A small image classifier, trained from scratch.
Model: 2.41M parameters, 24-pixel images, arch res2net, norm batchnorm, activation elu, depths [6, 6].
Rows from block 4, named by matrix and row number. Each number is 500 + 25 x the weight over its row's rms, rounded and kept within 0 to 999. All counts start at 0. Numbers have three digits each. After the name is the row's rms in percent of the matrix's.
# fc2: squeeze-excite expand (model.blocks.4.se.fc2.weight, 160x20), inputs 0-19
fc2.0 135:491516505518529514468432480545502490496487482458507500507518
fc2.1 088:472476476519482544465453488524503515478475486509456505515513
fc2.2 060:526468505506491522464532463524483520478450480488476510533491
fc2.3 163:498482472501504550496522461518451540494482495496464496526506
fc2.4 075:478509488493496457461471493469475514544513488528485508539529
fc2.5 101:504499523510511498548530491463495488481534511570490502495485
fc2.6 080:523492482506503541492508502457463481487513509524495497429498
fc2.7 051:477496534542517491491504507498496567519518475532529497524483
fc2.8 121:472532553514482503512518469517477523556495500478505504488529
fc2.9 081:510559493550492487479512521474499470529510541509474493489500
fc2.10 093:542505460484510489494496471511514449445523521517506491512489
fc2.11 122:491515511524536507501497478547464515454523515529458505486516
fc2.12 070:491492467477538499471540502544480531482515463472507503514523
fc2.13 132:531549510528500540475453470519472504519514516484489502524502
fc2.14 135:506451495492515499517525490515463510506502494512514503581492
fc2.15 075:537488482507453510479513512501520452445506486512510495480469
fc2.16 071:459497494491517532526469448544530523514505497509497494534508
fc2.17 107:450513506463484488499458477473479484547499505480489499483465
fc2.18 061:549493507507494486512501531506479462533485493462537497551506
fc2.19 160:486521448512485499502468514489558480514492486483499502446493
fc2.20 086:521517477541498500500458472449502460506531519476507495491472
fc2.21 071:526480480473527541465538469460499492513492528493466501514503
fc2.22 105:486482534513498458503548494489446495509461515529512496491475
fc2.23 124:539517503503494531450501498510477447493524487545492500528491
fc2.24 079:478503479527482499528476472487437513511503465480478494521536
fc2.25 073:535527444512510519496492456447468498479508480502498505505508
fc2.26 120:496524504496537540454525512513472499502485528537496500449496
fc2.27 094:525473507527553533494502518491482527470520535541499488484483
fc2.28 117:487490516542531512487475506527469481484550472534466504488492
fc2.29 090:502542504464515538479497468515489508560495470486530499488510
fc2.30 097:512538528521510512452532522516547484506526520521536502498497
fc2.31 106:473521467532457506505543504466523466495477501462499507478511
fc2.32 064:504491525522455496522482483443495527497527465496482494457502
fc2.33 140:469531520487479521488456469523464533528468476510491497523488
fc2.34 100:480456491494496458519529483461507495542504465471480504515474
fc2.35 156:490487465518489473518573491477475484527510480520506501532508
fc2.36 073:462466475495516541477525510502499490494489489493541499548542
fc2.37 074:472509519469532448498528487506485504533496483530492497553515
fc2.38 079:498506472504457450507491512507521464519524494460479505464529
fc2.39 081:535552474520540494475472492468488534522498534485505497502514
fc2.40 064:515491493441495509492537464502478544465476536508508492497511
fc2.41 087:463495490508541533476506521511525527454511477506542505525480
fc2.42 093:486488514484513529478516454513480496518495518506533495468433
fc2.43 068:514555486496486512464496482539457495528515500465528499527500
fc2.44 125:501538484547485510457531539493515456501527507506503503490528
fc2.45 089:529496508489521553486523489513468512445504485517451495493500
fc2.46 085:465467479480453464494453474483499523488501527483520495476503
fc2.47 085:484494478503517490520474501492544530554469490517457506477523
fc2.48 114:503480516530517535490419468496501513512479499498505498481475
fc2.49 115:515514540497526502487489497486494497484515542576514498473518
fc2.50 104:497517541509499531505522508570486496520523510548494504522501
fc2.51 093:533473495511543507535534495470474507487537490545471503503499
fc2.52 092:535522458476502513483492500521503514495543514498566498524484
fc2.53 106:484491539483512544484504463545454492508501479510458491499500
fc2.54 094:518502512509523556509547495498500521473520493517506506444527
fc2.55 100:494548472511490494493436470502461504505536507473482500491492
fc2.56 085:549500484512496472498510517460494513515526475480506488568499
fc2.57 091:472511484491518501496524439525495520499462469455521504517518
fc2.58 119:470503491476500576508489505463484500480488525497524487465510
fc2.59 112:489502536479499537477437494513518481515526494463472501482521
fc2.60 103:469489530512528508525510474530530544526514453501515500470484
fc2.61 079:498459524526487525479519511478505516473509537556467494485520
fc2.62 088:498512528554500510489495466532508477468522469527474502477536
fc2.63 087:457494520456474535476476482466482485528466526509495507521503
fc2.64 091:490531484475516528463450451492462511484512501526500493505520
fc2.65 081:529498488508509476518516482520500500468449488517509492447549
fc2.66 103:471465538474499537503500451538497519503479472497461502498490
fc2.67 088:486512535488508486503544495500490511457559502542510510478477
fc2.68 085:543558525515517466492452482504513518486511503532490484499488
fc2.69 094:518523513470490518505526532489516480441530526526519499491538
fc2.70 127:465496507503493523474497495560462502526516448496475501520509
fc2.71 061:486523528474469523526555500502511491504486474509562502499487
fc2.72 105:515528432465476529495486488496495484489473513481535503472488
fc2.73 075:535520501532485545483527514521497527544543476527506495495493
fc2.74 097:465494503542491543532523463512509488532523463502500501465507
fc2.75 140:462517469496495530478436490517469496514460479491510498480493
fc2.76 089:518520522529489500487473511496488499524554530535522497512447
fc2.77 092:510513489550498555504509467510495528495505497534446495510486
fc2.78 067:461509463496507506509463453470545457490516486515512507510505
fc2.79 108:504517488539516535513471511524534500550477479471533497478485
fc2.80 099:499484538487557513518507533483524478454510525515516504471516
fc2.81 086:548533499515513510493441520539498475470486486514472496484498
fc2.82 095:463545456527533504517506492545520478478499498474523488484502
fc2.83 086:489457480455500494545454505492501520538483532494480512503495
fc2.84 105:509544470476531541507456494487507476521476539515501494473505
fc2.85 111:498504562478507531499521472523475510459483531501479494482472
fc2.86 078:520510478532505507517518512459542527523501467495494510462453
fc2.87 142:458493542487542490484553501520472516507491485493504495541484
fc2.88 076:535521466525529466521542518483515472494514509540504510479527
fc2.89 085:523512498474486540478468489468478508508509467442497503463510
fc2.90 103:444546500486477508501467521492505466531523484480507499480533
fc2.91 082:549492477521511490482481490514507515518512534427496498489477
fc2.92 161:488525498479486555493503458491441503487526502508515495462506
fc2.93 109:457521534505518537491481474529483500524500498525446497528511
fc2.94 107:449502480470543516535488456541485495500506490485485502525507
fc2.95 104:516490526542526526492510526507520558495538506473473500474512
fc2.96 093:519491507553506533497516564507513476520478534502483493505478
fc2.97 121:525490486509506536502483478521482506507526445450455503516498
fc2.98 110:509494502512538525531526513501468495502480481559458498490534
fc2.99 116:472451491497515486497475476536484504448502479541517497515475
fc2.100 142:502527473532561526529521490502478490509532492537474499481510
fc2.101 086:539477518538542513529501539484528507546505495470488504501495
fc2.102 079:551500516509484507477538499495509478435472479502489489515527
fc2.103 091:472512508510513539489499496536508569517511521501454496518508
fc2.104 107:472494571503540489491520477501498515487507525536471502478485
fc2.105 116:476537528532546537489505461516487532493520486532482502506489
fc2.106 077:522517488479546511477467503499501529495492519482495496571475
fc2.107 096:511491544495509446522454511457470479498495532488514501495501
fc2.108 075:504504451495529544493511524482493534440504497511520494474489
fc2.109 083:454492467497535458483459482520458496500531496487516502484506
fc2.110 115:483515455485496466504457473523512485476511498445484499475521
fc2.111 057:529506505540452554472502505529513524517489478512504489533512
fc2.112 137:513517469478547505525515484511452458526487491507475496501538
fc2.113 106:499508489558494536504497456519459504516525493485516499464469
fc2.114 114:497523471517529549496455468530505500523486463465497503492486
fc2.115 094:487454487484521531505489490497482554485493519478447497495469
fc2.116 083:523473506493481511525528466508531542493549471484491503488540
fc2.117 073:540504502478497496508483445498509539559476527507510506491481
fc2.118 082:475502482486487463515533449487475478532505499475548499493525
fc2.119 106:523493502528514467507532529510498546470448521524514502494530
fc2.120 053:491505517523542547472501465501473513504522487472483490492447
fc2.121 095:464542526517522500489496473499495464564473510512502498486476
fc2.122 077:524496552496467489532486512503457520444500482482522491488499
fc2.123 121:461504473488532518488472468529491538521468508478474499493542
fc2.124 139:467494489466535504504547485491501502524462504491497502561479
fc2.125 140:478500532472485516489453498552500498507476489499518499553530
fc2.126 105:494508509496528492508484491516551500566465469477503498498532
fc2.127 102:498490505473550507503462502517485499543483476452536499496472
fc2.128 077:501480547495534495488502506562519534467499472486485494525514
fc2.129 084:521500509507507510506523436498461522498495462464455506498516
fc2.130 101:526533490491547472527489492507504516536458510527549506497502
fc2.131 080:492477486499486491482480542430484538520495511473512497472505
fc2.132 097:494456512487522490511499491511466503468559474497452503475488
fc2.133 124:476524488477521525506462462554506534488473511496507501461507
fc2.134 079:484503544476488449518489510498468477510535460505525504504537
fc2.135 115:501539534502550486503494521541501492486540495521464495501537
fc2.136 096:509482530491524547528533517510526516449525524527509497477507
fc2.137 114:500529500546494497504531486524483505454550498542472506489499
fc2.138 123:503522477485503551497513458513436508524524508489510498524484
fc2.139 092:524502487477485543505548499541471519482540511528473490484498
fc2.140 076:508527511471558540538519516499523520530534490506504504505476
fc2.141 083:504533479477474520490474480514497452544487495487540499518537
fc2.142 122:462498524487475499490483515516480499535479510528527498566528
fc2.143 084:485544537514511500501476527509530481509504560492512497473464
fc2.144 083:538517481506499534426470482490516487497495506467493498524516
fc2.145 090:479535490511505509493464484500498488569517511479455488530505
fc2.146 083:449468491521540501525507503548534516504543508496516500496512
fc2.147 110:521503485516516549510458501534499499517481498482497500431512
fc2.148 074:534475493540543474492528501514534480484476528521535500514478
fc2.149 159:479479494523516535486485495532489539457484492499441500524516
fc2.150 083:507485507462516487532526503498501492441548528521489495481468
fc2.151 095:502446490507535538495488535529542482490488525536489500489495
fc2.152 054:478455469563502457492491507505490515478490496466501508478483
fc2.153 091:463558533475532503488537476515468486504511498490482505475514
fc2.154 069:488535502468524484548468533496506518548488478480501501467509
fc2.155 112:492518529512530470541519516515501526469456452505511497498529
fc2.156 098:541499485525539469547540507496516464487467493500514505494522
fc2.157 105:533490471554487517501516523504530555536481489491495495521500
fc2.158 117:490509517490559542468480532523509506462515470519478509494501
fc2.159 092:510502517474463496477498448521465465511529488465488497531481